From a checkpoint of a small sound classifier: trained on struck, bounced, scraped and rolled objects made by modal synthesis.
Rows from block 11, named by matrix and row number. Each number is 50 + 10 x the weight over its row's rms, rounded and kept within 0 to 99. All counts start at 0. After the name is the row's rms in percent of the matrix's.
# conv: pointwise conv (model.blocks.11.conv.weight, 256x256x1), inputs 0-85
conv.46 094:22 54 47 66 61 43 68 62 36 52 58 51 58 22 52 35 35 61 58 65 49 56 62 42 58 45 47 41 50 52 35 52 63 41 57 63 49 63 48 73 59 81 63 56 55 50 47 56 56 55 53 46 65 61 42 48 42 61 61 52 37 44 50 65 40 56 53 49 55 68 67 44 38 59 43 41 51 69 38 40 40 29 49 26 33 48
conv.47 096:32 49 61 61 57 43 48 49 29 43 41 34 44 54 51 62 35 43 55 58 61 58 38 55 41 44 44 50 44 56 57 44 54 47 73 45 40 51 43 58 46 69 60 59 56 44 60 60 33 47 42 50 46 50 54 58 41 36 56 59 56 62 56 49 56 69 49 53 55 56 57 53 51 32 54 73 54 47 49 64 66 52 44 64 44 59
conv.48 099:58 51 57 60 45 53 63 52 49 59 57 55 54 48 36 67 40 77 47 51 54 47 50 59 46 54 57 44 45 52 58 49 63 48 46 55 60 53 54 45 51 39 56 40 51 55 53 60 48 62 40 46 46 35 44 42 36 48 57 65 47 83 66 42 63 64 37 47 55 48 59 44 54 59 60 59 54 56 54 61 54 66 56 54 37 51
conv.49 099:49 55 49 15 50 54 50 29 41 52 54 51 58 55 41 31 46 62 42 36 47 43 47 55 56 49 63 56 47 63 57 56 37 53 45 58 41 61 47 75 43 48 41 27 74 41 46 38 54 51 40 53 48 45 49 57 63 45 52 50 34 32 50 44 45 50 57 47 59 54 36 53 46 37 49 35 44 56 48 50 41 39 57 50 59 49
conv.50 076:64 43 35 56 49 53 54 70 39 51 30 48 60 47 48 44 36 38 47 34 48 49 51 45 54 59 58 57 39 38 35 50 34 42 54 37 52 45 51 59 60 48 23 53 50 53 43 59 71 64 30 59 44 53 40 63 65 47 57 57 62 68 38 62 60 78 46 51 37 48 49 54 44 38 68 50 63 57 43 56 61 57 52 36 44 66
conv.51 088:38 55 60 41 49 42 39 51 50 59 54 45 42 65 25 54 52 46 37 46 43 57 41 60 57 55 33 48 55 60 68 39 56 57 58 53 70 60 39 42 58 54 45 51 45 65 53 48 53 64 69 51 69 74 67 58 39 46 42 57 59 34 39 53 55 43 66 61 53 33 74 55 38 49 38 50 47 61 54 43 64 63 41 41 54 52
conv.52 102:38 57 42 49 53 45 53 49 48 41 58 41 50 44 47 49 41 32 69 49 48 59 54 49 49 69 62 45 45 31 43 53 29 50 55 65 29 53 41 46 68 49 54 46 40 48 61 41 54 43 30 55 60 62 64 28 25 54 53 51 47 55 56 51 43 60 52 52 59 39 60 52 45 61 61 48 68 43 45 68 41 57 45 58 62 49
conv.53 103:46 34 44 41 50 59 61 36 52 51 26 37 52 58 64 41 64 47 61 58 42 51 74 41 45 42 49 49 58 44 42 49 52 43 38 49 49 46 42 45 62 54 37 33 57 63 57 45 62 53 42 47 31 77 64 62 63 47 47 51 56 48 42 55 48 31 43 57 47 31 69 60 60 63 49 55 61 73 50 34 47 46 54 34 62 70
conv.54 118:48 60 49 49 44 45 41 54 40 54 40 31 69 55 56 44 45 35 48 43 49 42 55 77 47 46 63 41 59 47 51 48 31 51 42 52 42 36 59 56 60 52 66 57 56 50 45 55 49 56 29 41 53 59 64 48 63 58 51 52 39 51 43 39 47 57 27 51 46 48 51 31 58 41 39 39 62 44 55 50 58 45 53 55 45 56
conv.55 098:57 40 48 40 40 51 15 45 59 68 57 57 56 42 41 30 50 48 46 57 64 53 46 51 54 49 57 34 59 48 45 66 44 36 52 46 73 68 60 40 50 49 56 31 56 51 43 52 37 63 54 61 47 39 42 69 46 60 52 34 43 51 62 49 55 44 47 61 49 60 53 59 35 42 62 57 62 36 56 63 59 56 68 37 37 73
conv.56 116:51 57 40 55 48 45 51 25 42 62 57 54 49 44 55 37 62 31 41 46 66 41 54 47 50 44 54 47 48 51 53 52 38 45 53 53 38 42 48 52 59 37 44 56 70 52 51 58 39 37 32 29 72 43 64 66 64 51 52 52 50 44 68 53 54 51 49 56 40 54 40 58 47 49 49 48 39 58 42 60 41 60 44 43 54 47
conv.57 087:47 59 60 51 39 58 50 48 53 55 35 54 67 50 54 52 41 41 54 65 42 60 62 40 55 52 49 62 46 46 41 60 34 36 42 52 45 53 51 60 60 74 47 51 46 44 63 51 35 42 48 60 58 45 62 43 52 56 35 56 56 65 46 42 41 27 58 40 43 35 47 72 47 28 45 59 51 38 36 63 62 44 61 62 37 54
conv.58 090:31 37 55 58 47 50 53 41 57 48 54 40 45 54 51 59 31 46 36 56 42 55 51 43 60 51 44 64 49 42 53 54 54 57 52 45 38 53 58 39 55 62 47 36 63 33 37 55 40 62 44 43 49 56 52 31 50 50 42 63 46 48 37 43 65 51 44 63 47 61 48 58 47 71 72 60 55 39 45 50 62 55 48 51 56 49
conv.59 104:47 55 45 25 35 59 49 53 63 43 63 45 51 45 42 55 54 56 46 40 37 45 54 50 38 48 47 48 47 51 47 49 42 40 50 35 47 47 51 63 31 42 19 46 55 53 52 48 37 51 64 26 51 31 43 49 63 57 52 55 36 36 43 50 54 49 59 39 46 45 43 49 45 25 49 52 53 38 40 54 47 43 43 37 59 38
conv.60 085:27 55 39 63 46 55 77 44 64 59 44 51 45 62 54 60 43 36 61 44 53 48 39 44 45 55 59 42 44 54 48 42 57 59 51 52 51 63 49 56 66 50 57 57 63 67 54 53 47 57 41 73 61 48 58 51 54 53 44 61 29 66 50 44 41 50 38 58 36 57 65 53 26 44 52 57 64 47 45 29 43 57 50 50 60 64
conv.61 101:65 47 43 53 43 46 46 40 53 41 44 55 66 56 37 48 38 66 49 58 27 49 49 44 47 32 51 51 49 52 40 49 56 47 46 38 48 60 57 41 38 52 65 45 77 47 48 45 53 48 59 65 60 45 44 46 36 59 38 51 70 40 52 40 42 58 68 49 48 44 52 47 61 43 36 49 65 66 47 51 36 57 27 59 60 44
conv.62 118:59 49 44 50 52 48 67 59 44 60 62 53 47 40 34 66 38 63 64 74 51 54 42 49 55 67 45 50 54 38 50 55 15 49 60 51 51 42 51 26 31 53 52 49 63 38 52 36 46 61 49 59 62 59 58 37 55 61 37 57 51 50 45 39 58 47 53 54 56 44 52 52 39 53 45 59 74 42 39 54 59 49 39 45 66 45
conv.63 104:54 44 61 67 73 59 64 41 37 46 43 45 51 44 39 56 49 41 43 54 52 45 56 53 52 43 57 50 48 43 49 60 73 49 46 50 56 63 46 38 52 36 62 63 46 43 63 53 33 62 54 43 57 56 35 59 56 59 52 33 62 62 61 58 48 39 52 46 48 41 54 54 44 60 54 40 54 47 55 53 45 48 38 57 18 41
conv.64 089:58 71 56 60 60 56 22 50 46 54 41 51 60 51 64 63 62 42 56 63 41 63 43 40 50 51 63 61 53 53 50 43 47 43 61 68 60 56 42 56 52 55 51 64 45 66 54 46 51 51 37 48 61 50 53 45 63 37 36 29 49 31 51 57 40 52 70 54 56 54 55 63 48 42 34 69 37 49 47 43 57 50 49 57 39 52
conv.65 093:55 33 46 48 47 55 44 39 48 48 62 31 36 47 46 40 78 39 60 38 45 58 81 44 51 51 39 57 54 61 44 54 69 48 48 58 64 44 40 30 32 50 55 41 56 57 48 52 53 50 58 55 26 47 52 51 53 36 45 44 54 30 51 51 67 48 61 57 37 54 63 62 46 64 52 53 67 47 42 36 43 45 45 49 55 61
conv.66 081:59 49 45 33 40 38 46 85 62 38 70 59 58 44 27 45 62 44 49 43 53 56 37 52 59 59 38 59 52 41 47 36 57 64 46 52 49 47 55 41 55 52 66 39 45 57 48 51 53 50 51 47 47 50 42 65 43 50 43 48 45 46 67 64 52 49 65 46 48 49 49 55 58 33 56 59 48 51 42 44 62 62 43 63 68 50
conv.67 094:45 47 51 26 61 52 49 44 63 38 53 42 42 57 51 51 37 54 30 56 52 54 32 40 50 48 51 61 41 55 54 43 43 45 53 37 71 50 55 59 41 50 62 26 57 51 50 50 40 64 47 61 50 53 54 58 49 49 41 62 59 38 40 60 49 47 38 53 23 59 55 46 47 45 47 39 50 58 34 51 30 61 45 33 54 47
conv.68 096:57 46 40 59 65 39 51 64 59 56 69 46 36 49 22 44 36 52 58 54 54 46 45 55 51 58 64 65 60 25 43 54 67 53 57 66 68 37 47 40 55 52 49 42 36 45 60 35 55 58 47 50 39 61 64 38 53 44 64 43 59 48 57 55 63 54 47 45 64 37 56 55 58 44 45 44 45 44 44 42 44 62 52 64 23 66
conv.69 075:43 48 37 50 64 35 42 50 31 52 61 47 64 55 41 58 48 48 57 36 64 59 55 54 46 47 56 52 54 47 40 52 45 44 44 53 52 53 45 56 54 49 41 56 43 54 59 43 33 35 45 62 39 66 38 42 47 36 54 41 36 55 49 61 42 37 48 55 64 49 47 44 46 47 35 63 69 33 48 41 59 63 39 51 30 59
conv.70 086:47 45 42 51 68 60 55 31 51 49 35 43 53 43 37 54 31 45 48 65 54 51 43 49 63 49 59 62 34 41 51 53 46 52 43 54 44 48 45 40 39 68 43 73 47 46 61 44 39 32 39 52 52 41 55 51 58 53 53 62 52 30 50 60 47 47 51 60 49 66 50 55 32 68 41 40 51 65 55 54 32 50 50 62 51 77
conv.71 117:39 60 55 40 38 48 57 49 39 35 35 51 63 35 40 63 50 35 49 43 49 52 24 41 41 37 57 60 52 61 55 43 43 48 62 50 55 51 45 56 50 39 46 63 57 50 49 43 47 53 31 53 63 43 70 36 61 58 46 56 37 39 34 59 41 45 48 54 42 43 55 37 53 50 52 47 50 51 61 64 64 42 50 43 76 54
conv.72 093:45 41 50 61 45 43 52 53 38 74 47 53 38 62 33 55 67 30 41 43 61 50 48 43 49 43 61 53 76 46 56 58 54 65 47 50 48 50 48 35 61 56 54 66 53 55 46 35 42 43 59 40 52 46 51 43 54 34 68 49 63 59 30 55 45 43 51 50 57 48 53 44 53 52 55 51 58 56 45 36 53 68 58 35 43 55
conv.73 107:38 40 41 56 43 53 49 52 29 56 47 51 58 66 29 50 51 39 44 68 57 62 42 53 46 58 63 46 48 49 54 57 36 53 63 68 51 38 49 42 44 51 67 60 60 54 58 74 56 36 41 56 34 54 52 49 31 42 53 54 52 52 38 55 48 47 47 51 45 50 68 45 56 48 52 35 47 56 61 55 44 60 67 50 63 54
conv.74 114:43 40 48 61 59 50 52 43 49 61 51 64 47 56 99 42 49 49 56 49 45 43 35 51 42 54 54 57 57 52 43 53 41 39 51 57 47 62 46 57 48 45 52 47 41 62 47 49 48 55 51 62 47 65 62 45 48 47 54 51 42 44 83 59 51 49 33 43 44 73 59 60 43 29 50 67 52 46 52 33 26 42 52 53 56 47
conv.75 095:37 64 26 59 39 50 45 35 56 42 65 56 43 64 60 44 48 42 57 51 56 62 48 47 33 46 56 50 45 42 35 52 57 53 44 69 55 54 49 51 62 47 47 54 53 41 70 45 44 50 54 40 61 68 53 40 46 30 63 46 44 50 51 45 39 64 53 50 59 49 62 54 37 56 48 36 49 59 50 63 40 49 36 51 41 54
conv.76 107:57 44 52 35 45 49 50 53 53 35 53 49 33 68 40 48 54 58 46 62 50 49 50 38 43 56 45 70 48 54 54 39 40 56 48 36 55 38 57 78 29 52 39 47 43 61 50 50 62 49 38 51 44 66 72 52 50 37 49 54 60 43 47 47 61 42 56 59 35 45 45 59 50 35 54 34 44 43 46 44 56 54 48 36 49 52
conv.77 116:47 42 57 37 55 43 51 49 50 44 41 54 54 53 60 57 35 47 32 79 55 65 48 45 42 33 34 54 51 65 55 60 58 65 63 46 49 55 47 51 36 51 31 39 53 54 52 61 51 41 42 53 43 61 44 64 37 45 58 59 51 57 59 43 47 58 56 45 48 39 37 53 44 62 44 47 48 52 59 51 46 71 72 39 61 53
conv.78 095:71 14 59 34 50 53 45 43 40 47 50 59 55 57 42 50 60 48 42 56 57 50 64 67 35 52 58 40 55 39 44 54 62 38 55 47 54 38 54 67 31 41 40 41 45 67 54 58 44 42 50 39 60 58 49 50 60 50 55 60 48 36 48 49 64 49 45 47 48 54 54 50 58 52 63 56 40 55 57 43 31 58 54 33 52 58
conv.79 087:49 52 48 68 63 47 54 56 36 69 65 63 47 47 53 39 35 48 65 66 29 58 68 47 46 54 83 41 44 47 56 68 49 60 55 53 58 52 55 40 51 41 47 56 57 64 68 51 51 59 59 39 42 53 61 58 53 53 45 31 50 45 57 49 32 48 64 45 42 43 52 46 55 61 54 58 46 55 53 47 54 41 50 41 77 58
conv.80 093:40 59 51 46 43 41 47 53 54 36 53 52 31 44 42 54 58 27 33 56 59 55 50 53 41 53 45 52 44 57 33 46 33 65 57 80 49 62 56 51 48 69 61 65 32 57 69 54 79 61 60 49 51 56 46 47 63 43 59 67 57 55 65 47 43 37 32 40 49 55 60 60 58 50 60 47 56 44 46 49 55 53 53 50 39 52
conv.81 099:49 52 54 57 64 66 57 39 66 52 37 45 40 46 58 51 39 41 45 52 48 57 53 55 63 51 53 35 41 48 36 44 67 35 40 41 65 64 59 56 49 52 59 30 41 42 59 61 55 56 54 55 46 33 48 42 41 54 51 66 38 60 61 56 55 52 54 51 48 52 38 71 61 46 76 60 46 65 62 45 33 66 60 54 53 61
conv.82 104:30 22 51 47 47 54 46 43 52 40 54 49 50 57 37 43 67 31 57 48 50 54 57 51 57 60 60 52 53 47 48 50 48 23 45 57 58 59 43 35 37 60 72 67 40 57 35 68 47 67 62 52 47 41 33 38 56 45 40 54 44 26 72 39 41 44 57 59 49 60 52 60 60 68 56 58 60 63 49 69 34 59 43 67 50 49
conv.83 110:49 73 54 34 51 48 57 42 51 50 55 53 67 53 47 46 58 39 41 40 16 47 46 41 61 53 54 41 57 47 47 47 47 63 50 42 56 52 48 62 33 57 35 48 40 65 41 45 42 66 66 79 48 53 69 48 59 35 48 43 43 31 41 42 55 50 63 46 51 40 49 54 43 40 45 48 55 63 53 34 51 57 48 59 57 46
conv.84 083:24 51 30 53 47 46 48 46 38 61 54 34 34 44 57 64 55 38 37 59 67 41 46 63 50 42 50 41 57 39 59 76 39 37 35 68 41 57 65 42 47 59 40 56 48 38 49 61 44 47 43 73 60 40 46 47 45 32 64 39 51 60 63 54 54 57 53 51 40 63 47 73 68 51 48 56 61 49 44 58 48 44 30 53 48 65
conv.85 101:46 68 46 45 52 52 55 65 50 56 42 48 32 34 17 37 44 49 43 45 61 52 40 61 31 45 44 60 42 36 51 43 58 39 56 50 45 37 42 40 57 48 44 48 40 53 61 55 47 56 74 49 47 64 31 54 39 59 39 40 48 54 57 24 32 57 58 49 52 52 42 54 54 45 45 53 52 44 71 48 39 46 47 52 39 46
conv.86 086:46 50 43 50 61 32 50 62 51 47 52 32 63 48 64 50 56 52 60 62 56 33 40 58 63 44 47 44 41 45 49 32 54 53 46 32 62 69 49 53 65 60 58 46 54 48 53 40 54 38 43 37 43 44 68 44 48 67 60 39 60 58 57 62 47 44 52 34 47 46 64 59 58 51 40 55 59 58 33 55 40 55 32 53 72 56
conv.87 084:44 53 48 31 57 51 39 49 38 37 31 51 60 55 52 69 49 60 67 60 65 47 49 25 59 30 47 47 47 73 59 46 35 45 46 65 49 56 52 48 54 56 40 38 46 48 60 44 45 52 40 54 46 50 47 39 59 45 48 59 51 49 62 48 55 54 47 41 71 57 58 47 29 56 62 52 66 50 67 40 59 42 40 43 50 55
conv.88 104:67 71 57 49 50 53 56 41 45 56 59 45 59 59 46 36 29 55 42 49 35 40 56 41 60 41 42 51 58 44 59 55 61 93 47 47 59 46 50 42 47 44 24 65 60 58 45 40 41 68 82 58 46 43 77 52 43 49 55 55 48 49 58 56 56 50 37 50 87 60 38 44 39 57 37 55 50 56 45 75 32 49 48 49 40 55
conv.89 080:53 38 55 55 38 52 55 69 57 62 56 65 57 51 54 31 55 43 46 43 61 50 49 54 49 61 67 35 57 55 70 28 44 58 56 62 53 54 53 53 64 35 35 63 55 51 34 53 56 33 48 58 59 55 47 39 55 34 38 67 53 43 57 55 56 58 57 63 50 70 31 39 60 55 69 59 62 45 28 50 35 53 45 54 52 55
conv.90 090:38 40 50 73 50 52 39 50 58 50 56 52 50 43 31 54 57 45 34 53 70 40 47 47 55 68 71 53 63 47 45 58 37 52 57 58 67 46 69 41 54 56 44 63 47 43 61 59 43 60 45 45 54 52 59 42 50 59 48 51 55 41 66 34 39 52 23 48 37 58 62 52 56 46 58 39 71 55 57 51 53 48 53 56 56 56
conv.91 102:55 54 51 40 41 61 53 47 52 58 60 67 40 49 60 36 63 60 39 56 38 46 55 28 62 60 45 56 37 50 39 59 42 67 61 49 52 41 60 45 43 51 45 48 49 42 48 64 43 78 73 67 36 34 38 36 32 35 38 64 51 42 44 43 45 44 48 32 78 41 51 55 65 47 34 54 48 62 47 46 52 57 50 52 56 55
conv.92 101:47 53 43 52 49 40 53 54 48 53 54 42 50 40 42 31 38 37 50 51 27 48 55 37 51 62 35 49 53 50 47 53 61 76 63 41 63 64 60 45 46 53 44 62 44 49 62 43 51 55 77 62 38 35 88 40 49 58 40 48 56 59 48 49 54 54 49 52 63 57 57 28 47 54 64 43 45 49 58 66 57 43 50 49 57 62
conv.93 086:51 35 39 53 59 54 46 58 42 57 53 49 38 57 47 56 30 53 43 64 55 44 51 30 40 45 40 55 55 48 57 59 55 46 56 36 63 52 54 42 61 40 51 46 52 47 33 47 57 64 45 53 30 56 55 42 50 30 74 44 64 43 48 48 77 68 60 44 49 51 44 58 56 41 52 57 51 67 41 52 50 42 53 52 47 53
conv.94 091:46 46 52 45 43 45 50 53 45 43 58 31 43 68 36 66 45 40 44 47 69 65 29 46 50 49 52 54 41 57 49 49 39 31 35 44 54 48 29 63 48 57 62 52 40 49 74 54 52 58 64 63 54 63 36 45 30 52 42 51 49 62 62 53 55 45 50 22 46 48 46 61 34 50 50 59 36 40 58 46 61 61 36 37 53 49
conv.95 090:53 46 47 54 49 40 26 38 49 48 45 63 34 62 37 44 54 49 52 49 48 65 53 29 44 54 34 58 56 55 57 55 51 47 46 65 47 57 61 49 62 43 58 55 43 34 62 41 63 62 35 72 32 57 47 14 48 39 64 43 62 61 55 59 49 59 27 38 57 43 41 68 56 53 49 51 50 31 53 44 47 50 49 55 57 35
conv.96 098:48 42 38 46 57 67 66 38 37 51 48 39 53 57 46 56 56 58 56 60 41 45 42 50 56 49 54 44 34 50 67 53 54 45 54 33 40 48 26 57 55 38 55 33 35 60 47 54 58 52 58 64 56 59 33 43 57 69 44 56 57 53 58 53 63 61 78 46 39 44 41 62 61 55 53 57 41 45 64 33 34 62 48 51 42 42
conv.97 093:41 63 44 58 38 48 62 46 44 38 56 67 59 50 36 57 49 51 64 61 70 53 58 38 54 51 42 27 43 52 48 75 52 62 41 50 48 59 44 56 69 51 49 49 55 68 52 36 55 27 55 47 47 40 62 70 64 54 31 56 49 35 55 54 50 43 69 45 44 60 57 52 65 57 61 51 53 45 54 54 53 41 47 38 87 59
conv.98 089:43 49 66 33 54 59 53 63 42 70 45 56 65 53 42 60 51 37 41 51 51 37 50 52 51 46 53 50 49 62 59 49 49 59 61 65 50 35 39 55 73 68 39 56 61 52 53 49 65 50 64 49 37 50 39 43 55 66 45 39 38 44 49 65 27 27 60 58 55 40 36 48 57 52 51 49 54 57 39 59 58 61 70 61 49 43
conv.99 072:51 41 53 69 49 56 51 63 48 47 40 36 58 29 28 59 30 52 45 51 49 51 52 29 46 42 52 46 28 36 39 60 63 56 37 52 46 35 50 57 45 56 60 41 57 64 58 70 51 43 48 43 49 50 46 68 55 69 57 54 45 52 44 58 47 62 54 44 60 61 38 49 43 52 55 32 76 59 48 39 61 46 48 65 53 43
conv.100 104:48 55 41 69 44 58 57 51 42 45 50 49 49 54 36 47 44 50 43 59 44 48 36 57 53 51 54 61 52 58 59 51 43 44 29 55 43 56 58 39 52 67 48 54 58 52 59 50 38 50 48 53 31 49 47 36 46 47 58 51 58 79 39 58 57 46 47 56 60 54 45 57 49 59 34 57 42 45 46 47 48 57 53 31 45 37
conv.101 090:49 57 69 57 66 45 52 45 65 51 65 60 60 50 56 48 60 45 39 45 62 62 44 43 54 52 41 46 42 52 65 51 51 59 62 55 50 53 38 50 57 59 62 41 27 51 36 55 62 46 55 44 56 48 39 54 49 54 54 50 49 36 45 65 77 53 51 43 53 41 66 46 66 46 49 25 42 30 66 58 49 60 66 50 43 26
conv.102 104:52 38 64 45 60 45 51 33 31 55 68 49 32 58 58 62 42 50 44 51 58 48 44 48 45 38 44 61 53 50 70 52 58 49 55 40 53 51 56 57 46 43 43 46 52 55 54 60 41 40 40 59 33 52 56 47 43 57 59 45 50 54 47 59 53 49 49 42 70 64 53 57 38 58 52 54 52 23 57 51 43 45 50 55 34 47
conv.103 116:67 62 43 66 55 39 51 65 45 42 35 51 80 51 36 57 70 60 42 45 60 52 34 52 63 49 51 46 48 44 52 56 47 63 44 54 55 51 50 51 50 40 35 25 38 56 44 63 43 51 34 67 60 41 65 49 46 34 43 28 40 70 52 54 53 52 50 47 45 40 40 56 54 68 52 47 41 51 41 73 41 55 43 34 46 42
conv.104 116:61 44 47 44 42 38 41 47 35 48 48 59 51 55 37 47 54 48 42 40 69 47 61 63 65 45 64 56 45 40 55 41 37 39 39 47 42 58 61 53 71 45 58 55 83 41 42 51 55 39 76 51 46 56 51 39 59 34 62 57 45 39 54 48 48 56 56 39 52 40 38 32 45 40 60 42 57 33 41 38 58 44 57 42 52 46
conv.105 108:64 68 50 25 42 41 69 51 55 32 50 51 44 46 67 27 53 46 39 42 45 61 61 39 44 51 61 31 44 47 33 41 33 46 47 43 46 60 44 56 53 50 41 50 42 36 57 61 51 41 24 40 36 52 31 53 53 60 40 53 43 52 38 56 49 39 35 50 38 55 53 36 66 48 55 37 39 57 42 57 33 36 31 43 25 50
conv.106 091:57 39 56 42 47 51 47 61 45 63 47 65 29 53 42 42 63 60 37 58 44 45 47 71 67 45 60 37 59 47 54 43 65 44 45 40 57 63 66 48 50 52 55 46 50 42 46 53 56 49 65 46 49 51 56 55 42 27 57 51 48 48 61 64 56 49 45 39 32 58 67 62 54 48 44 55 49 25 45 57 47 38 36 39 47 72
conv.107 084:40 60 59 40 43 49 56 56 52 35 56 22 66 53 49 64 44 42 45 46 46 62 44 48 52 54 58 51 46 65 49 55 46 41 39 48 46 44 66 51 71 49 41 50 48 65 51 30 52 45 34 26 39 49 38 64 51 35 38 61 61 54 74 26 39 38 37 45 54 46 44 60 35 51 51 38 57 60 42 42 55 63 53 37 57 57
conv.108 103:44 50 42 47 40 51 45 43 51 70 46 67 48 56 43 55 46 28 51 41 46 55 57 34 51 53 63 47 44 38 48 48 42 48 47 60 56 45 42 65 56 54 42 58 51 55 46 51 46 41 76 63 50 59 51 42 42 52 51 47 39 43 58 65 47 57 39 45 51 55 66 51 42 43 61 58 42 64 39 54 46 62 43 50 45 63
conv.109 101:41 45 38 43 49 51 56 60 46 53 58 59 45 48 23 60 55 53 53 31 60 54 39 39 39 49 56 53 38 47 54 52 33 40 48 53 38 55 37 70 61 29 58 48 50 48 40 62 38 52 60 46 69 54 42 57 60 52 37 64 55 47 58 37 39 51 53 53 56 49 44 51 51 47 51 49 48 32 53 54 43 55 64 33 50 40
conv.110 087:46 57 76 48 59 48 40 47 49 52 65 30 35 60 69 37 53 38 35 48 57 50 39 47 42 52 46 39 46 60 46 24 71 51 47 52 65 46 45 53 61 53 42 55 48 52 47 57 38 63 58 49 59 51 54 59 44 60 39 58 51 56 63 54 60 36 41 52 56 50 43 68 32 52 39 47 46 49 57 62 56 51 31 48 47 46
conv.111 134:36 73 37 59 60 44 49 44 34 54 47 66 65 55 20 53 48 49 50 42 53 41 51 53 36 42 52 44 54 46 37 38 46 46 63 55 49 48 39 58 51 45 43 58 46 41 51 67 40 49 58 60 46 46 37 56 58 45 37 57 59 54 49 55 44 54 41 53 44 57 60 49 48 49 37 50 54 56 51 51 53 61 65 64 92 50
conv.112 098:46 51 52 43 54 54 56 44 62 43 70 44 41 43 71 42 55 37 41 57 42 55 57 76 54 57 39 50 46 46 31 38 47 61 55 49 67 35 53 39 47 50 45 39 61 36 35 47 59 47 66 47 61 33 53 49 52 50 60 71 60 49 43 49 60 41 60 58 59 47 44 56 41 48 54 32 38 71 52 44 58 70 50 58 39 66
conv.113 110:53 36 59 45 38 60 38 40 44 47 50 31 30 52 38 31 62 61 52 34 37 58 55 60 49 39 59 30 51 43 49 61 58 46 47 35 60 57 43 43 52 42 42 53 58 54 53 29 31 46 40 57 47 50 53 55 66 53 54 45 50 45 52 56 41 32 55 50 54 56 55 68 59 57 34 59 54 38 56 54 60 40 45 53 67 60
conv.114 110:58 77 39 48 63 46 40 37 50 54 36 38 43 49 51 57 62 67 53 46 78 63 48 50 46 44 44 42 47 52 44 41 29 59 43 48 35 42 59 41 60 52 56 65 42 55 31 78 43 36 62 57 45 53 47 49 39 51 48 49 56 77 43 40 65 53 54 49 66 54 50 64 49 62 43 54 48 45 45 61 39 56 55 46 46 41
conv.115 083:57 54 44 41 31 85 40 50 40 35 38 43 66 68 53 57 59 33 55 48 56 58 49 38 54 51 45 48 65 40 66 44 51 55 34 45 49 45 41 63 49 55 44 52 43 44 45 62 54 42 61 47 48 38 52 35 46 52 61 64 52 57 55 50 52 50 70 64 63 65 46 61 34 62 47 45 43 53 49 41 41 56 51 63 44 43
conv.116 102:29 44 58 50 43 58 46 35 64 45 55 48 49 50 69 49 39 46 69 40 58 56 39 35 63 56 63 56 48 54 42 49 49 35 47 55 41 57 54 57 58 54 57 54 68 61 48 42 48 59 35 46 52 60 54 32 64 49 61 56 33 32 38 49 50 58 54 57 69 51 46 45 46 54 63 40 55 45 44 46 59 45 43 46 44 59
conv.117 099:38 69 36 37 48 60 58 68 56 51 58 79 21 59 14 53 47 47 39 39 45 52 60 45 41 34 42 54 49 52 55 47 47 47 54 58 35 54 42 44 40 48 44 44 12 50 49 55 50 48 43 32 33 50 46 56 36 45 44 41 50 41 42 71 46 64 44 45 45 44 33 70 51 42 43 33 45 47 52 47 49 55 65 45 38 42
conv.118 094:44 54 49 55 48 37 34 56 38 50 62 52 52 49 43 43 35 46 38 35 43 43 43 63 53 45 48 49 58 48 40 48 35 57 48 37 46 39 29 55 32 55 53 50 54 52 63 27 53 63 37 61 46 55 74 50 68 40 46 43 49 23 48 46 57 49 57 58 45 53 32 30 60 62 40 50 66 54 45 38 68 43 53 47 39 47
conv.119 101:35 52 56 77 55 35 55 40 54 41 57 40 52 53 91 43 40 46 55 63 50 50 37 59 43 70 37 35 49 43 45 44 41 42 55 59 50 50 64 50 40 41 35 53 36 55 58 68 60 56 65 51 54 42 48 55 37 56 52 52 61 47 59 52 44 49 52 62 39 46 53 44 47 50 57 40 49 46 51 42 44 57 38 60 56 47
conv.120 102:60 42 54 45 43 49 46 57 45 42 69 61 50 58 71 61 61 36 33 54 57 45 62 40 49 51 60 47 55 36 53 46 31 46 56 42 51 45 45 66 58 56 54 41 43 55 60 51 43 44 53 55 43 51 51 61 69 43 44 57 34 59 52 59 52 39 60 45 46 49 60 30 35 60 58 60 53 36 55 57 41 55 43 47 37 37
conv.121 082:49 54 37 59 42 28 39 50 52 66 47 34 63 60 34 55 56 42 48 39 55 77 53 45 41 31 56 52 59 50 30 54 47 51 57 58 48 41 47 54 55 58 36 69 41 33 70 56 52 48 39 51 59 49 53 27 54 45 56 44 49 36 57 60 50 46 36 44 73 41 58 47 59 60 42 55 48 36 40 47 54 57 49 35 34 46
conv.122 096:55 54 33 49 59 55 42 40 44 46 44 58 39 46 45 47 52 21 64 46 47 52 63 60 54 49 68 57 43 44 35 52 44 56 54 60 53 56 47 63 58 53 36 43 42 51 51 67 48 55 48 25 51 49 48 51 48 29 49 59 61 56 57 51 52 54 45 40 47 57 54 45 49 52 59 49 34 72 29 55 55 52 50 52 25 49
conv.123 089:40 58 50 47 44 38 46 82 65 46 69 24 53 59 54 41 69 32 32 45 61 43 51 60 55 56 53 38 50 51 53 53 39 29 39 45 61 35 58 56 42 39 40 49 55 57 80 48 53 62 60 64 25 42 53 37 51 57 46 61 55 56 47 53 65 50 50 35 40 60 57 55 59 67 39 62 51 50 52 61 47 68 44 64 57 62
conv.124 127:45 44 40 33 49 50 54 36 38 62 59 47 89 54 54 41 51 55 58 58 48 49 73 44 51 69 52 50 36 57 43 60 56 47 61 48 48 44 56 49 39 43 53 50 53 58 47 32 49 44 44 45 50 71 48 36 46 55 37 49 48 48 56 60 56 48 39 45 48 44 64 42 45 33 44 44 75 57 53 55 42 51 36 64 71 54
conv.125 094:22 37 60 52 58 65 48 61 43 40 44 56 52 59 31 49 43 44 62 43 49 56 53 50 40 47 45 44 46 58 46 48 39 42 54 42 56 44 55 37 57 58 54 65 49 65 59 60 58 53 44 64 59 41 62 42 44 47 47 60 53 49 50 47 70 44 57 43 37 62 56 55 53 38 60 54 66 41 79 36 60 43 49 49 39 60